{
  "inner_norm": false,
  "patch_size": [4, 4],
  "projector_hidden_layers": 1
}
Rows from block 3, named by matrix and row number. Rows with one number belong to one neuron. Each number is 128 + 32 x the weight over its row's rms, rounded and kept within 0 to 255. All counts start at 0. After the name is the row's rms in percent of the matrix's.
# fc1: MLP up (model.blocks.3.mlp.fc1.weight, 3072x512), inputs 0-34
# fc2: MLP down (model.blocks.3.mlp.fc2.weight, 512x3072, transposed), outputs 0-34
fc1.716 092 [ 60 128 128 128 199  77 128 128 128 128  86 128 128 128 128 128 128 128 128 128 128  91 128 128 128 128 128  75 128 128 210 128 128 128 128]
fc2.716 107 [ 73 128 128 128 128 128 171 128 128 128 171 128 128 194 173  97 128 128 192 202 128 128 191 128 169 128 128  92 202  70 128  78 128  89  64]
fc1.717 100 [128 128 128  74 128  65 128 128 128  74  76 204 171 128 170 183  89 128 128  84 128 128  84 128 128 128  30 128 128 128 128 128 221  76 128]
fc2.717 087 [ 13 128 128 128 128 128 128 128 128 128 128 128 128 128 128 128 128 128 221 200 128 128 128 128 128 128 128 128 203  19 128 128 195  38 128]
fc1.718 102 [178 128 128 128 128  87 128 128 128 200 128 128 128 128 128 128  58 128 128 128 128 128  94 128 128 128  72 128 188  79  78 128 128 128 128]
fc2.718 088 [128 128 128 128 128 128 237 128  57 206 128 111 176 128 186 128 195 128  84 128  96 128 128 128  92 128 168  69 128 128 189  74 128 128 128]
fc1.719 100 [ 78  88 128 128 128  64 128  87 128 128 128 128 128  83 128  91 128 128 128 128 128 163 128 181  86 128 128 128 128  43 128 128 128 128 128]
fc2.719 094 [247 128 128 191 128 165 128 128 128 128 128 128 128 128 128 128 128 128 200 128 128 154 128 128 128 128 128 169 128 164 128 128 128 216 128]
fc1.720 099 [128 128 128 128  61 128 128 128 128 128 128 128 128 128 128 183  78 163 128  82 128 128  76  82 128 187  87  66 128  81 128 128 168  87 128]
fc2.720 098 [128 128 128 185 128 128 165 128 128  31 198 128 128 128 128 128 181 128 128 203 104 128 128  84 128 128 128 128 190  83 128 128 192  47 128]
fc1.721 101 [ 38 128 128 128 128 128 128 128 128 128  40 128 128 128 128 128  51 128 128  86 179 128 128 128 128 128 128 128 128 128 192 170 128 128 128]
fc2.721 095 [ 54 128 128 128 128 128 166 128 128 128 128  42 128 128 128 174 145 128 128 187 128 128 128  81 128 128 128  76 163 128 233 128 128 128 128]
fc1.722 106 [128 128 128 128  86 128 128 128 128 128 128 169  66  73 128 128 128 128 128  59 128 128 128 128 186  80   0 175  84 128 197 128 162 128 245]
fc2.722 117 [ 73 128 128 159 128 128 128 128 128 128 178 221 128 128 128 128 206 128 194 178 128 128 169 128 128 128 169 128 128  68 128 128 128  63 128]
fc1.723 106 [ 86 128 128 128 128 128 128 128  84  88 128 165 185  98 128 163 128 128 128 128 128  80  64 167 128 168 128  49 128 128 128 128 170 128 128]
fc2.723 137 [ 90 128  78 128 128 128 171 128 128 128 145 128 128 128 151 106 128 104 201 218 128  73 195  76 220 159 128  86 151 128 178 128 128  91 128]
fc1.724 091 [128 128  78 128 128  65 128 128 196 128 128 128 128 128 128 128  66 128  75 128 128 128 128 128 128 128 128 128 128 128 128 128 128 128 128]
fc2.724 063 [ 48 128 128 255 128 128 255 128 128 128 128 128 223 128 128 128 128 128 128 128 128 128 128 128 128 128 128 128 128 128 172 128 128 128 128]
fc1.725 098 [ 63  82 128 128 128 128 128 176 128 128 128 171 128 128  76 128 128 128 128 201 128  67 128 128 188 128 128 188 128 128 128 128 187 128 128]
fc2.725 090 [217 128  93 128 128 128 128 128  84 128  58 152 128 128 128 128  87  53 128 128 128 128 128 128 128 128 128 128 128 128  72  84  43 128 128]
fc1.726 106 [128 128 183 128 128 128 128 128 128  45 128 128 128 128 128 128  46 206 128 128 128 128 128 128 128 128  44 189 128 128 128 128 197  58 201]
fc2.726 113 [ 71 128 128 128 128 128 128 128 128  86 128 128 128 128 128 128 195 128 128 128  92  39 128 128 128 200 186 128 128  89 161  71 128 128 128]
fc1.727 104 [128 128 128 128 105 128 128 204 128 128 174 128 128 128 167 128 128 128 128  62 211 128 128 170  56 128  46  91 128 169 128 203 128  53 128]
fc2.727 099 [128 128  60 171 210 128 128 128 128 128 128 128 128 128 128 128 128 128 223 238 177 128 128 128 128 128 128 169 128  91  67 128 128  74 128]
fc1.728 097 [128 128  15 128 128 128 128  44 128  46 128 183 128  76 128 128 128 176 128  25 128 128  78 128  87 128 128 128 128 128 128 128 128 128 206]
fc2.728 089 [ 46 128 128 128 128 128 128 215 128 128 200 128 128 128 128 128 128 128 128 128 128 128 128 128 128 128  36 128 128  95 128 128 183 128 181]
fc1.729 106 [ 79 128  57 128 128  86 128 128 165 128 128 128 128 128 128 176  70 128 128 128 128 128 128 128 128 195 128 128 128 167 128 128 128 128 182]
fc2.729 107 [ 73 128  84 227 128 128 169 128 128 128 191 128 144 128 128  76 167  84 182 229 128 128 128 128 170 128 128 128 168  56 128 128 128  57 106]
fc1.730 100 [128 128  88  56  21 208 128 128 173 128 128 217  37 128 128 128  77 188  85  50 128 128 128 128  16 128  55 184 128 196 128  47 128 128 128]
fc2.730 102 [128  55 128 169 166  82 128 128 128 128 183 187 173 128 190 128 192 128 175 169 128 160 128 169 128 128 128 128 128  78  82 128 103  59 128]
fc1.731 111 [ 74 128 128 128 128 128 128 128 128 191 128 128 128 128 128 128 128 128 128 128 128 128 128 178  80  75 128  89 128 128 128 128 128  88 128]
fc2.731 122 [249 128 128 128 128 128 128 128 195 128 128 128 128 128 175 128 128 128 128 128 128 128 128 128 128 128 128 128 128 161 113 128  75 128 128]
fc1.732 101 [128 128 128 128 128 128 128 128 170 128 128 128  75 128 128 128 128 128 128 128 128 160 176 128 155  83  64 128 128 128 128  84 128 128 128]
fc2.732 109 [174 128 128 128 128 128 128 128  63 178  81 105 128 128 128 184 128 128  40  45 128 128 108 128  65  92 128 128 128 149 128  93 128 155 128]
fc1.733 100 [ 78 185  87 128 128 128 181 179  80 128 183 128 128  32 128 166  69 128  75 128 128 128 128 128 128 128  94  74 128 128 225 128 179  73 181]
fc2.733 096 [ 69 128 128 204 128 128 128 128 101 128 173 128 197 128 128  86 128  98 175 188 128 128 128 128 128  95 128 128 175  62 128  87 128  41 128]
fc1.734 100 [128  44 128  73 128 128 128 128 128 128 200 128 128  86 128 128  72 194 128  79 128 128  87 128  81 184  93 128 128 128 128 128 128  44 128]
fc2.734 094 [128  65  65 128 128 128 128 128 128 128 171 255 128 128 128  30 152 128 237 204 128 128 128 128 128 128 128 175 128 128  49 128 128 128 128]
fc1.735 090 [128 128 128 128 128 128 128 128 128 181 128 128 128 128  53 128 128 128 128 179 128 128 166 128 128 128 128 128 255 128 128 128 128 128 128]
fc2.735 074 [204 128 100 200 128 128 128  36 128 128  84 128 190 172 128 128 128 128 201 128  79 128 128  76 128 128 128 128  49 128 128  79 128 128 128]
fc1.736 093 [128 161 128  78 128 128 175 128 202 128 128 128 128 128 128 128  60 128  66 128 128 128 128 128  40 128  57 128 128 183 128 128 128 128 128]
fc2.736 081 [128 128 128 185 128 128 128 128  99 128 128 128 181 128 128 128 209 128 128 128 128 128 128 128  88 128 154 128 128 128 128 128 128 128  78]
fc1.737 101 [128 128 128 128 128 128 128 173 128  88 128 128 128 128 219 203 128 230 128 128 163 128 128  64  84 128 128 128 183 128 128  84 193  28 185]
fc2.737 106 [ 28 128 128 128 128 128 185 128 128 128 166 128 128 128 128 128 128 128 128 158 205  66 128  72 128 128 128 128 185 128 188 128 177 128  90]
fc1.738 097 [128 128  88 128 128  73  82 128 128 128 202 128 128 128  75 128 128 128  85 128 128 128  76 128 128 179  83 128 128 128 128 201 128 162 128]
fc2.738 117 [128 128 128 199 128 128 151 128 166 164 128  86 128 161 185 100 128 103 166 200  92 128 184 128 234 128 128 128 128 128 128 128 128 128  89]
fc1.739 090 [128 128 128 128 128 128   0  64 184 128 128 196 128  82 128 128 128 128 128 128  62 128  73 171 128 128  92 183 177  76 189 128 128 128 172]
fc2.739 082 [229 128 128 128 128 146 128 128  94 128  38 128 128 128 128 175 128 170 128 128 128 128 128 128 128 128 128 128  75 193 128 128 128 223 128]
fc1.740 093 [ 48 128 128 175 128 128 128 240 128 128 188 128 128 128 128 128  85 194 128 128 128 204 128 128 128 128 128 128 128 128 128 128 128  84 128]
fc2.740 057 [255 128 128 128 128 128 128 128 128 128 128 128 128 128 128 128 128 128 128 128 128 128 128 128 128 128 128 128 128 128 128 128 128 128 128]
fc1.741 094 [128  73 128 128 128 128 128 128 128 128 204 128 128 128 128 186  51 128 128 128 128 128 128  61 128 128 128 128 128 128 198 175 128 128 172]
fc2.741 082 [ 48 128 128 128 208 128 128 128 128 128 128 128 128 128 128 128 128 128 128 128 128 128 128  65 128 128 128  69 128 128 128  82 128  51 128]
fc1.742 097 [128 128 128  43 128  81 128 128 128 128 128 128 128 128 183 171 128 128  68 128 128 128 178 128  83 128  24 128 128 128 128  83 128 128 128]
fc2.742 106 [217 128  60  80  72 128 128 128 128 128  65 128 102  88 128 128 128 128  94 128 128 128 128 128 128  88  81 128 128 221 128 128 128 128 128]
fc1.743 090 [128 128 172 128 128 128 128 128 128  73 128 174 128  68 128  61  76 128 128 128 210 128 128 128 128 128 128 128 128 128 128 128 128 128 128]
fc2.743 051 [128 128 128 128 128 128 128 128 128 128 128 128 202 128 128 222 128 128 128 128 128 188 128 128 128 128 128 128 128 128 128 128 128 252 128]
fc1.744 099 [128 190 128 128 128 128 170 186 128  90 128 178 128  77  82 202  62 187 128  50  43  91 128  67 128 192 128 128 128 128 189 128 203 128 128]
fc2.744 087 [128 128  25 179 128 128 220 128 128 128 128 128 139 152 128  42 162 100 128 191  54 128 128 128 175 128 128 128 177 128 128 128 128 128  83]
fc1.745 111 [ 55 128 128 128 128  56 128  93 128 128 128 128 128 128  55 128 128 162 128 128 128  99  86 128  60 128 128 192  70 128 128 128 197 128 128]
fc2.745 131 [191 128  86 107 128 128 128  80 169 128  81 128  97  83 128 128  74 128  90  95 128 164  85 128 128 128 128 128  88 166 128 128 128 146 167]
fc1.746 097 [ 82 230 128 128 128 170 128 128 128 128 128 189 128 128 221 177 128 128 128  47 128 128  80 128  67 128 128  54 128 128 128  75 128 128 189]
fc2.746 073 [128 128 128 128 128 128 128 128 165 128 182 128 128 128 128 128 128 128 128 128 128 128 128 128 128 128 128 169 128 128 128 128 128 128 128]
fc1.747 101 [128  60 128 128 128 128 128 205 128 128 128 196 128 128 171 128  75 235  77 128 128 128 128 128  56  82  81  72  82 128 128 128 128  61 128]
fc2.747 103 [189 128  62 128 128 128 128 128 128 128 128 237 173 128 128 128 184  73 128 207 128 128 128 128 215 128 215 161 128 128 128 128 128 128 128]
fc1.748 089 [128 128 128 128 128 128 209 128 128 128 128 128 128 128 128 128 128 128 128  60 162 128 128 128 128 218 128 128 128 128 128 128 128 128 128]
fc2.748 073 [128 128 128 128  45 128 128 128 128 128 194  43 128 128 171 128 204 128 128 128 128 128 197 128 214 128 128 128 128 128 207 128 128 128 128]
fc1.749 106 [ 90  68 128 128 191 128 185 128  75 204 128 128 178 128 128 128 128 194  77  47 183 128  45 128 128 128 128  93 218 128 128 128 128 128 128]
fc2.749 110 [224 128  46 203 128 128 128 128 128 128 128 207 128 106 187 128 181 128 222 206 128 128 128 128 128 128 128 173 128 128  71 128 128 128 128]
fc1.750 106 [128 128 128 164 128  74 128 128  80 128 128 128 128  50 128 128 128 187 128 128 128 128 128 128 128 179 128 128 128 128 128 128 178  94 128]
fc2.750 097 [217 128  82 128 128 193 128 128  99 128 128 128 128 128 128 128 128 128 128 128 128 128  96 128 128  73 128 172  60 211 128 128 128 128 128]
fc1.751 098 [128  51 128  85  67 128 178 128 195 128 128 178 128  80 128 128  68 128 128  93 128 166 128 128  63 128  71 128 128 180 128 128 128 128 128]
fc2.751 095 [128 128  72 128 128 128 128 128 128  57 177 128 128 128 158 128 221 128 171 210 128 128 128  59 128 128 179 128 156 128 128 128 214 128 128]
fc1.752 101 [128 128 128 128 128 170  88 177  75 128  69 128 163 128 128 128 128  96 128  82 128 128 128 128 128 128 128 187 128 128 128 128 128 128 128]
fc2.752 097 [226  64 128 128 128 128  96 128 128 128 128 128 128 128 178 128 174 159 162 128 128 190 128 128 128 128 128 205 128 128  86 128 128 168 128]
fc1.753 111 [128 164  89  82 128 128 160 128  63  89 128 128 128  68 128 128  63 189  66  62 128 128  47 128 128 161 161 128  94 166 128 128 184  91 183]
fc2.753 110 [ 97 128 128 128 128 128 128 128 128 128 194 128 128 128 128 128 155 128 223 217  64 128 128 128 204  91 128 185 177  72 128 128 128 128 128]
fc1.754 102 [128 128 162  84  81 128 128 128 166  62 128 128 128  96 128 128  82 128  68  74 128 128 128 195 128 192  35 128 128 128 128 128 128  87 128]
fc2.754 111 [ 43 128 128 189 128 128 195 128 128 128 128 128 178 151 128 128 146 103 205 205  73 128 128 128 128 128 128 128 165  38 128 128 128  32 128]
fc1.755 105 [128 128 192 128 179 176  90 128 128 128 128 128 128  45 170 128  58 183 128 128 128 128 128  81  73  71  61 128 128 128 213 128 197 128 157]
fc2.755 113 [128 128 128 128 128 202 128 128  83 128 128 128 205 182 128 128 175 162 128 128 128 128 128 128 180 128 161 128 128 128 128  27 167 128 108]
fc1.756 102 [ 77  79 128 128 128 128  95 128 128 241 183 128 128 128 128 128  83 128 128  71  58 185 128 128 128 128 128 128 128 128 128 169  84 128 128]
fc2.756 091 [253  82 128 128 128 128 128 128 128 128 128 128 128 128 189 128 204 128 128 100 128 128 128 128 128 128 128 128 128 183 128 128 128 190 128]
fc1.757 097 [128  71 128 128 186 128 178 128 128 128 128 102 128 128 128 128  73 173 128  72 128 128 128  66 128 128 128 128 128 175 174 128 128 128 239]
fc2.757 095 [ 28 128 128 128 128 128 128 128 128  82 128 188 128  79 128 128 128 128 128 167 128 128 128 128 128 128 128 128 186 128 184 128 211 128 128]
fc1.758 101 [ 49 128 128 128 128  50 198 128  73 128 128 100 183  53  90 128 128 128  92 128 128 128 128 128 128 175 128 128 128 128 128 128 128  62 128]
fc2.758 100 [ 39 128 128 128 128 128 128 128 128  50 196 128 128 128 128 128 128 128 128 191 128 128 128  75 128 128 128 128 225 128 128 128 185 128 128]
fc1.759 100 [ 89 128 128  75 128 128 128  51 128 128  71 128  52 128 128 128 128 167  88 128 128 128 128 128 128  71  16 175 128 128 128 128 185  66 128]
fc2.759 089 [193 128  80 186 128 128 128 128 128 128 128 212 206 128 158  83 185  67 128 195 128 128 128 128 128 128 180 128 128 128  68 128  91 128  89]
fc1.760 106 [ 67  35 128 128 128 128  88 128 194 128 128 128  95  34 128 128  94 128 181 128 216 128 128 166 128 128 128  85 203 190 128 128 128  85 191]
fc2.760 136 [ 38 128 128 161 128 128 128 128 128 128 176 128 128 128  70 128 128  99 128 165 128  37 128 128 128 176 128 128 128 128 128 128 185  56 128]
fc1.761 105 [128 128 128  79 128  74 128  85 128 128 128 190 128 128 128 128 128 128  71 128 190 128 128 128  75 128  83 128 128 128 204  42 200  80 128]
fc2.761 102 [106 128 128 128 128 128 128 128 128  12 198 128 128 128 128 128 151 128 128 163 128 128 128 128 128 128 128 178 167 128 128 128 228  76 128]
fc1.762 095 [ 74 128 128 128 128 128 128 128 128  84 128 128 128  89 128 128  79 175 128 128 128 128  14 128  62 128  48 128 128 128 128  62 128 128 128]
fc2.762 066 [ 86 128 128 128 128 128 128 128 128 128 128 128 211 128 128 128 128 128 128 128 128 128 128 128 128  53 128 128 128 128 128 128 128 128 128]
fc1.763 094 [128 128 128  60 207 128  66 128 128 212 128 128 128 128  73 128 128 128 128 128 128 128 128 170 179 128 128 128 128 128 128 175 128  60 188]
fc2.763 077 [128 216 128 128 128 128 128 128 128 128 128 128 196 128 128 128 128 128 128 128 128 128  94 128 128 128  72  66 128 128 128 128  50 128 128]
fc1.764 097 [128 128 128 128 128 128  81 128 128 128 128 199 128  54 128 175  76 128 128 128 186  94 164 128 128 192 128 174 128 128 128 128 128 169 206]
fc2.764 099 [128 128 166 128 173 191 128 128 128 128 128  73 183 128 165 220 128 207 128 128 179 128 128 128 128 128 176 128 128 128 128 128 164 173 128]
fc1.765 099 [128 128  59 128 128 182 128 185 190 128  86 128 128 128 128 128 128 128 128 128 128  87 128 179 128 188  89  27 128 128 128 128 128 128 128]
fc2.765 113 [ 51 128 128 128 128 128 169 128 128 128 172 128 128 159 168  91 165 128 167 203  96  83 173  85 128 176 168  51 162 128 184  96 128  92 128]
fc1.766 104 [128 128 128 128  74 128  83 176  94 128 128 173 180  46 128 201  58 179 128  49 208 128  78 180 128 128 128 128 160 128 128 128 128 128 128]
fc2.766 112 [128 128 128 128 128 128 128 128 176 128 208 128 128 128 174  58 179 128 202 160 128 128 202 103 233 128 128 159 128 128 128 128 128 128 128]
fc1.767 111 [128 128  82 128 128 128 128 128 128  92 128 128 191 128 128 128  76 128  84  88  84  65  50 128 128 206 128  55 128 128 128  73 201 128 128]
fc2.767 126 [128 128 128 161 128 183 128 128 128  45 210 128 128 128 128 128 160 167 196 199 128  68 207  68 210 128 128 171 151 128 128 128 188  74 128]
fc1.768 095 [128 128 168 128 128  49 128 128 128 128  60 128  67  21 128 128  33 128 128 128 128 128 128 128  60 128  63 128 128 128 128 128 182 128 128]
fc2.768 096 [ 99 128  93 128 128 128 128 128 128 128 128  29 128  74 128 216 128 128 190 178  73 128 128  50 128 128 159  75 158 128 214 167 128 128 128]
fc1.769 098 [128 128 198  85 128 128 128 128 128 128  36  73 128  49 128 128  35 128 128 128 160 188 128 128 128 128 128 128 128 188 192 128 128 128 128]
fc2.769 076 [175 128  81 128 128 128 128 128  61 128 128 128 128 128 128 128 196 128 128 128 128 128  82 128  74 128 128 128 128 128 128 128  70 128 128]
fc1.770 097 [128 128 166 128 128 128 192 128 128 128 128 128 128  83  57  64 128 128 128  83 128  51 128 128 128 160 128 128 128 177 128 128 128 128 128]
fc2.770 101 [ 69 128 128 188 128 128 171 128 128 128 191 128 128 191 181  63 193  93 172 195  86 128 204 128 198 128 128 128 187  63 128 128 128 128  77]
fc1.771 097 [128 128 128 128 128 128  73 128 128 165 128 128 128  50 128 128 128  88 128 166 128 128 128 128 128 128 128 128 128 128 202 188 128 128 128]
fc2.771 091 [181 128 128 179 166 196 128 128 128 128  73  72 189 164 128 179 128 160 128 128 100 128 128 128 128 128 128 128  85 128 128 128 128 204 128]
fc1.772 103 [128  77 174 128 128 187 128  80 128 128 128 187 128 128 128 128  92 157 128  93  89  83 128 128 160  80 128 128 128 128 128  82 128  89 128]
fc2.772 098 [205 128 128 128 128 128 128 128  80 128 128 180 194 165 208  88 180  64 128 128 128 187 128 160 128 128 128 128 128 128  91 128  62 128 128]
fc1.773 101 [128 128 128 128 128  74 128 179 128 248 128  94  77 128 128 128 128 128 128  72 128 128  82 162 128 128  89 170 194 177 128 128 166  69 128]
fc2.773 124 [ 98 128 128 128 128  85 128 157 155  74 163 163 128 128 151 111 175 128 173 181 128 128 128 128 128 128 128 128 128  86 128 187 128  96 128]
fc1.774 093 [128 128 128 128  71 128  87 128 128 128 128 128 128  71 128 128  49 128 128  85 128 128  62 191 128 194 128 128 128 128 128 128 128 128 128]
fc2.774 070 [ 81 128 128 128 128 128 170 128 128  47 181 128 170 128 128  60 128  91 196 178  82 128 128 128 128 128 128 128 128 128 128 128 128   1 128]
fc1.775 101 [128 128 128 128 174 128 128 128 128  77 128 185 128 128 128 170  71 218 128 128 128 128 128 128 128  57 128 208 128 128 128 182 128  83 128]
fc2.775 108 [160 128 128 128 128 128 128 128  78 128  56 128 128  78 128 191 128 161  70  67 128 128  76 160  55 102 128 173 128 168  99 128 128 166 128]
fc1.776 104 [128 128 128  93 128 128 128  74 128 128 128  91  90 128 128 177 128 175 128  89 179 128 128 128 128 128  98 128 178 128 128 128 194 128 224]
fc2.776 105 [128 128 128 128 128  74 128 128  69 178 128 128 128 128 128 183 128 128  42  72 128 128 128 128  46 128 128  86 128 128 128 128  96 128  85]
fc1.777 095 [ 62 128 128 128 128 169 128 128 128 128 128 128 128 128 128 128  46 128 128 128  90 128  36 128 128 220 128  73 186  79 128 128 128 128 128]
fc2.777 097 [  0 128 128 128 128 128 128 128 128 128 128 128 171 128 128 128 128 128 128 184 128 128 128 128 128 128 194  91 209  67 178 128 128  86 128]
fc1.778 102 [128 128 194 128 128 128 193 128 128 128 128 128 128 128 128 128 128 128 128  63 128 128 128 172 128 128 128 206 128 128  92 128 128 128 175]
fc2.778 128 [ 90 128 172  90 128  85 128 128 153  73 128 164 128 128 156 128 163 128 128 162 128 128 128 165 128 128 128 167 128  94  94 183 128  65 128]
fc1.779 106 [128 128 128 128 128 128 128 128 128 128 128 128  69 128 128 154  75 128  59 128  72 128 128 128 128 128  77 128 128 128 180 198 159 128 128]
fc2.779 107 [128 128  64 128  77 128 128 128 128 128 128 128 128  80 128 155 229 128 128 181 128 128 128 128 102 128 206 128 128 128 128 203 128  83  67]
fc1.780 102 [ 46 128 128  77 128  81 128  65 128 198 128 128 128  85 128 167  45 168 128 128 128 128  76  65 128 167  84 128 200 128 128 128 128  53 128]
fc2.780 094 [ 81 128  86 199 128 169 128 128 128  16 128 128 168 128 128  79 169 128 183 206 128 128 128  45 128 128 128 128 174  36 128 128 211  48 107]
fc1.781 106 [ 46 128 128 128 128 128 203 128 128 128 128 128 128  81 190 128  47 128  69 128 128  92 128 159 128 128 128 128 128 128 128 128 165 128 190]
fc2.781 094 [ 30 128 128 209 128 128 128 128 128  61 235 128 128 128 128 128 128 128 156 177 128 128 171 128 179 128 128 128 185  80 128 128 187  84 128]
fc1.782 106 [128 128 128  58 128  53 175 128 128 128 128 128 128  61 167 197  87 187 100 128 182 128 128 128  87 128  96 128 128  88 128 128 211  69 194]
fc2.782 109 [ 41 128 187 128 128 128 128 128 128  59 170 128 128 128 128 128 159 128 128 128 128 128 128 128 128 128 128 128 128  62 128  64 200 128 128]
fc1.783 098 [ 67 128 128 128 128 128  84 128 128 128 165  36 128 128 165 128 128 128 128  59 128 185 171 128 128  44 169 186 128 128 128 128 186  86 128]
fc2.783 100 [169 128 128 128  90 128 128 128  78 128  73 128  99  92 128 171 128 128  56  56 128 128  99 128  49  99 128 179 166 170  97 128 128 128 128]
fc1.784 099 [ 64 128 128 128  77  88 128 128 128  83  70 128 182  53 128 128 128 193 128  68  40 128 128 128 128 240  71  55 128 191 128 128 200 183 128]
fc2.784 089 [128 128 128 128 128 128 128 128 128  71 168 182 128 128 190  90 128 128 193 235 128 128 201 128 209 128 128 128 128 128 128 128 128  76 128]
fc1.785 103 [128  74 185 128 186 128 128 172 128 128 201 128 128 128 128 128 128 128 128 128 128 128 128 128 128 128  55 240  81 128 128 128 128 128 128]
fc2.785 108 [190 128  93 128 128 128 128 128  91 128  29 128 128 128  61 173 128 128  74  64 128 128  37 128  49 128 128 128 128 171 101 128  84 160 128]
fc1.786 098 [128  86  76 128 128 128 128 128 128 164 128 180 128 128 169 128 128 128 128 128 128 128 180 128 175 128 128 128 218  42  79 128 128 128 128]
fc2.786 092 [236  77 128 128 128 172  84 128 128 128 128 128 128 128 128 128 128 160 128 128 128 183 128 128 128 128 128 177 128 172 128 128 128 230 128]
fc1.787 105 [128 128 128 128 128 128 128  58 128 128 128 128 128 128 128 128 128 168 128 128 128 128  92 128 128 128 128 128  61 171 128  61 128 128 212]
fc2.787 112 [ 71  62 128 173 128 128 176 161 128 128 210 128 128 128 128 103 161 128 128 171  96 128 199  47 128 128 128 128 194  98 128 128 128 128 128]
fc1.788 098 [ 71  82 128 128 128 128 128 128 169  81 128 212  76  61  50 128 128 128 128 128 128 128 128 128 128 128 128  50  70  88 128 128 128  78 128]
fc2.788 113 [128 128  52 189 128 128 128 128 128 195 149  76 102 128 149 128 167 128 128 164 128 128 128  86 209 128 128 128 171 128 179 180 128 128 128]
fc1.789 090 [128 128 128  92  50  32 128 128 128 175 128 128 128 128 128 128 128 128 128  34 128 128 128 225 128 128 128 128 128 128 128 128  75 128 128]
fc2.789 079 [179 128 128 128 128 128  69 128 128  81 204 128 128  86 128 128 128 191 128 128 237 128 128 128 128 128 128 128 128 128 128 128 128 128 128]
fc1.790 092 [128 128 128  48 128 128  82  64 128 128 128 128 128  77 128 128 128 128 128 170 128 128 128 128 128 128 128 128 128  67 201 128 128 128 128]
fc2.790 084 [207 128 128 128 128 177 128 128 128 128  34 128 128 128 128 181 128 181 128  68 128 128  95 128  73 128 128 128  83 181 128 128 128 227 128]
fc1.791 099 [128  95 128 128 128  92 128 128 180 183 128 186 128  81 128 128  78 128 128 221 128  52  87 128 128 128 128 128 128 128 128 128 245 175 173]
fc2.791 107 [ 77 180 178 128 179 178  95 128 128 128 128  73 208 128 128 212 128 214 128 128 128 128 128 128 128 128 160 128 128 128 128 128 175 128 128]
fc1.792 090 [128 128 128  86 128 128  43 128 128 128 128  43 128 128 128 128  66 128 128 168 128 128  91  39 128  78  62  76 128  54 128  84 128 128 180]
fc2.792 091 [128 128 128 128 128 179 128 128  72 128  42  89 199 128 128 176 128 190  76  64  71 128  75 128  69 128 128 128 128 128 128  89 128 171  89]
fc1.793 109 [ 76 211  80 128 128 128 128 128 168  79  81 128 128  78 128 128 128 128 128  55  88 169  76 128 128 128  94 128 128 128 189 128 215 128 128]
fc2.793 125 [120 128  84 166  78 186 179 128 128 128 183 128 128 176 161  76 152 128 158 193  74 128 208 128 194  84 128 156 188 128 128 128 128  78 128]
fc1.794 106 [128 201 128 128 128 128 128 128 155  67 128 128 128  47 128 128  65 159 128 128 128  63  51 128  77 128  90 128  94 128 194  92 186 128 128]
fc2.794 140 [112 128 128 156 102 185 164 128 128  45 190 128 143 165 147  86 180 128 196 209  88 128 181  52 199 128 162 128 155  95 128 128 192 128 128]
fc1.795 096 [ 82 128 128 187 216 128 128  76 128 128 171 167 128 128 128 128 128 128 128 128 163 128 128 173 128 209 128 128 128 220 128 128 128 128 197]
fc2.795 090 [ 69 128 128 172 128 128 128 128 128 128 201 128 128 128 181 128 183 128 128 128 128 128 202 128 170 170 128 128 128  99 181 128 128 128 128]
fc1.796 100 [128 128  69 128 128  85  38 128 128  88  77 128 128 128 128 128 128 177 128 128 174 128 128 207  79 128 128 128 167 128 128 128 128  76 128]
fc2.796 087 [235 128 128 211 128 128 128  47 128 128 128 128 128 128 128 128 128 128 198 128 128 128 128 128 128 128 128 128 128 173 128 128 128 194 128]
fc1.797 093 [128  63 128  83  74 128 128 128 128 128 128 128 128  42 128 128 128 128  78 128 128 128 128 128 128  83 128 128 179  81 128 128 128 128 128]
fc2.797 070 [ 46 128 200 128 128 128 128 128 128  93 128 128 128 128 128 234 128 235 128 128 128 128 128 128 128 128 128 128 128 128 128  45 222 128 128]
fc1.798 097 [128 128 128  71 128  30 128 128 128 128 128 128 128  73 128 128 128  91 128 128 192 128 128 128 128 128 128  65 128 128 180 128 128  77 128]
fc2.798 101 [ 95 177 169 128 164 167 128 128 128 128 128  58 181 128 128 218 128 217 128 128 128 128 128 128 183 128 166 128 128 128 128 128 166 128 128]
fc1.799 100 [128 175 128 128 128  79 128 128 174  58 171 128 128 128 128 128  94 128 128  87 128 128  79 128  64 128 128 128 128 128 203  69 128 128 174]
fc2.799 105 [103 128  74 217 128 128 128 128 128 128 194 128 128 167 128  27 128  65 128 211 128 128 128 128 128 128 128 128 184  63 128 128 128  33 115]
fc1.800 101 [ 52 128 128 128 180 128 128 128 128 128 128 128  57  72  94 128  84 180 128 128 171 128 128 128 200 128 128 194 128 128 128 203 128 128 128]
fc2.800 095 [226 128 128 128 128 128 128 128 104 128  22 128 128 128 128 128 128  84  97  82  87 128  73 128  76 128 128 128 128 183 128 128  69 159 128]
fc1.801 094 [128  81 128 128 128 128 128 128 128  74 128 128 128 191 128 128 128 128  43 171 188 128 128 160 128 128 128 128  61 209 128 180 128 128 128]
fc2.801 096 [128 171 128 128 128 128 128 128 128 188 189 128 128 128 128 128 128  76 128 128 204 128 128 128 128 128 128  82 128 128 128 128 128  81 128]
fc1.802 095 [128 128 128  61 128 128  48 128 128 128 128 128 128 128 128 175 128 128 128 128 128 128 162 128 128 128 128  83 128  81 128 128 128  74 128]
fc2.802 074 [203 188 128 128  66 128 128 128 128 128 179 128  68  70 128 128 128 205 128 128 213 128 128 128 128 128 128 183 128 128 128 128 192 214 128]
fc1.803 102 [ 60 128 128  89  61 128  99 128 128 128 128 128 128 128 128 163 128 128  76  84 128 128 128 128 128 194  30  83 128 128 128 128 128 128 156]
fc2.803 080 [128 128  38 250 128 128 195 128 128 128 128 128 166 128 128 128 172 128 252 219  73 128 128 128 128 128 128 128 164  17 128 128 128  56 128]
fc1.804 096 [128 128 128 128 128 128  74 128 168 199 165  85  89 128  49 128 128 168 128  86 128 176 128 128 128 128  67 128 128 128 128 128 128 128 197]
fc2.804 084 [208 128  74 128 128 128 128 128  64 128  75 128 128 128 128 128 168 128 128 128 128 128  80 164  53 128 128 161 128 177  95 128  81 128  85]
fc1.805 107 [128 128 128 128 128  82  90 128 128 128 128 128  70  54 128 128 128 190 128 128 128 178 128  86 128 128  84 128 128 128 201 128 183 128  86]
fc2.805 104 [128 128 128 193 128 180 128 128 128 128 128 128 246 197 155 128 181 128 235 128 128 128 128 128 206 128 161 128 128 128 128 128 128 128 128]